config.yaml
dataset: "drawn human figures in many poses"
stem: "deep"
widths: [64, 128, 256]
optimizer: "soap"
merge_dims: false
one_sided: false
lr_schedule: "wsd"
warmup_steps: 430
adamw_weight_decay_other_params: 0.05
Rows from block 9 of a small image classifier, named by matrix and row number. Rows with one number belong to one channel. Each number is 200 + 40 x the weight over its row's rms, rounded and kept within 0 to 999. All counts start at 0.
After each channel's rows are labels from the 100 images, of 14848, where the channel reaches its highest value: "peak on" is the class under the peak. Only what is clearly more common there than usual is listed. The data: drawn human figures in many poses.
# convs0: first 3x3 conv, stride 2 (model.blocks.9.convs.0.weight, 256x128x3x3, each kernel summed), inputs 0-42
# convs1: second 3x3 conv (model.blocks.9.convs.1.weight, 256x256x3x3, transposed, each kernel summed), outputs 0-42

convs0.54,274,183,138,193,216,187,174,300,164,137,177,96,145,229,172,319,169,198,137,244,201,324,228,236,230,228,181,205,184,223,233,188,188,146,187,204,289,157,184,180,166,152,156
convs1.54,217,200,192,181,202,263,311,222,169,280,259,183,282,160,212,198,196,163,202,185,159,207,178,176,209,160,180,243,200,181,235,217,194,214,190,207,275,219,188,214,197,253,221
peak on: leg

convs0.147,278,242,249,202,185,205,186,135,212,181,175,260,198,181,242,195,224,192,185,176,140,229,180,180,231,197,135,227,220,185,201,256,219,158,191,142,183,199,189,222,120,245,176
convs1.147,158,316,238,192,197,139,179,127,152,251,204,201,191,191,141,142,191,246,195,205,238,168,206,206,262,233,240,152,98,159,208,197,215,255,185,273,207,223,131,185,224,210,228
peak on: torso

convs0.48,208,291,207,207,169,216,216,142,160,123,153,192,201,193,188,218,235,252,275,187,253,233,191,205,192,196,221,215,163,192,271,143,176,184,200,220,202,182,240,191,192,230,199
convs1.48,158,245,183,198,181,251,195,187,247,191,157,216,265,231,189,257,238,226,151,129,232,227,195,305,232,127,225,261,165,160,242,241,277,170,194,161,248,223,229,198,335,230,121
peak on: leg

convs0.41,223,241,229,180,181,224,205,128,262,232,192,188,133,198,217,207,266,277,249,249,218,232,211,167,192,189,235,223,67,220,314,220,169,218,201,173,221,212,211,220,169,256,195
convs1.41,238,204,215,225,180,192,198,206,293,247,126,233,215,236,194,181,247,148,210,170,192,198,217,215,240,145,237,166,163,173,214,192,216,244,256,148,156,223,243,233,182,169,222
peak on: torso

convs0.172,228,207,160,175,219,179,159,115,203,168,231,201,198,189,274,179,197,201,235,203,217,174,208,216,215,216,231,182,226,148,151,276,262,156,208,165,193,195,239,241,228,193,230
convs1.172,195,207,206,166,272,240,139,257,226,208,173,230,221,153,230,234,222,179,177,217,179,255,256,241,176,168,193,244,209,175,138,206,206,204,113,171,106,266,191,154,181,197,110
peak on: torso

convs0.160,201,255,194,210,208,109,170,155,243,173,211,237,167,229,248,203,188,184,139,243,220,205,179,197,222,170,212,191,137,195,207,173,196,172,198,179,151,162,179,253,147,231,155
convs1.160,247,225,215,241,175,243,245,122,192,245,142,276,156,201,190,154,214,121,246,143,184,242,202,136,231,144,119,162,183,247,157,215,192,185,116,113,213,165,191,283,182,220,174
peak on: torso

convs0.212,187,216,147,216,235,153,158,136,176,210,189,265,151,196,162,226,223,200,228,176,255,142,220,207,185,206,264,123,135,216,247,174,225,259,205,170,206,190,233,209,189,269,167
convs1.212,200,177,225,182,193,174,202,215,279,202,195,90,186,218,300,235,223,217,180,200,163,196,244,201,87,215,141,209,181,170,207,221,210,183,289,230,190,185,251,131,191,235,159
peak on: torso

convs0.28,195,180,239,190,152,205,177,190,194,119,263,170,190,176,230,334,130,208,208,248,221,253,154,244,239,147,231,249,210,202,265,191,240,187,175,139,160,183,128,152,200,249,249
convs1.28,238,151,222,208,182,228,159,201,259,169,176,216,246,170,268,223,251,193,188,204,210,252,204,245,153,191,205,150,126,199,226,227,206,183,182,177,170,125,184,174,235,169,221
peak on: leg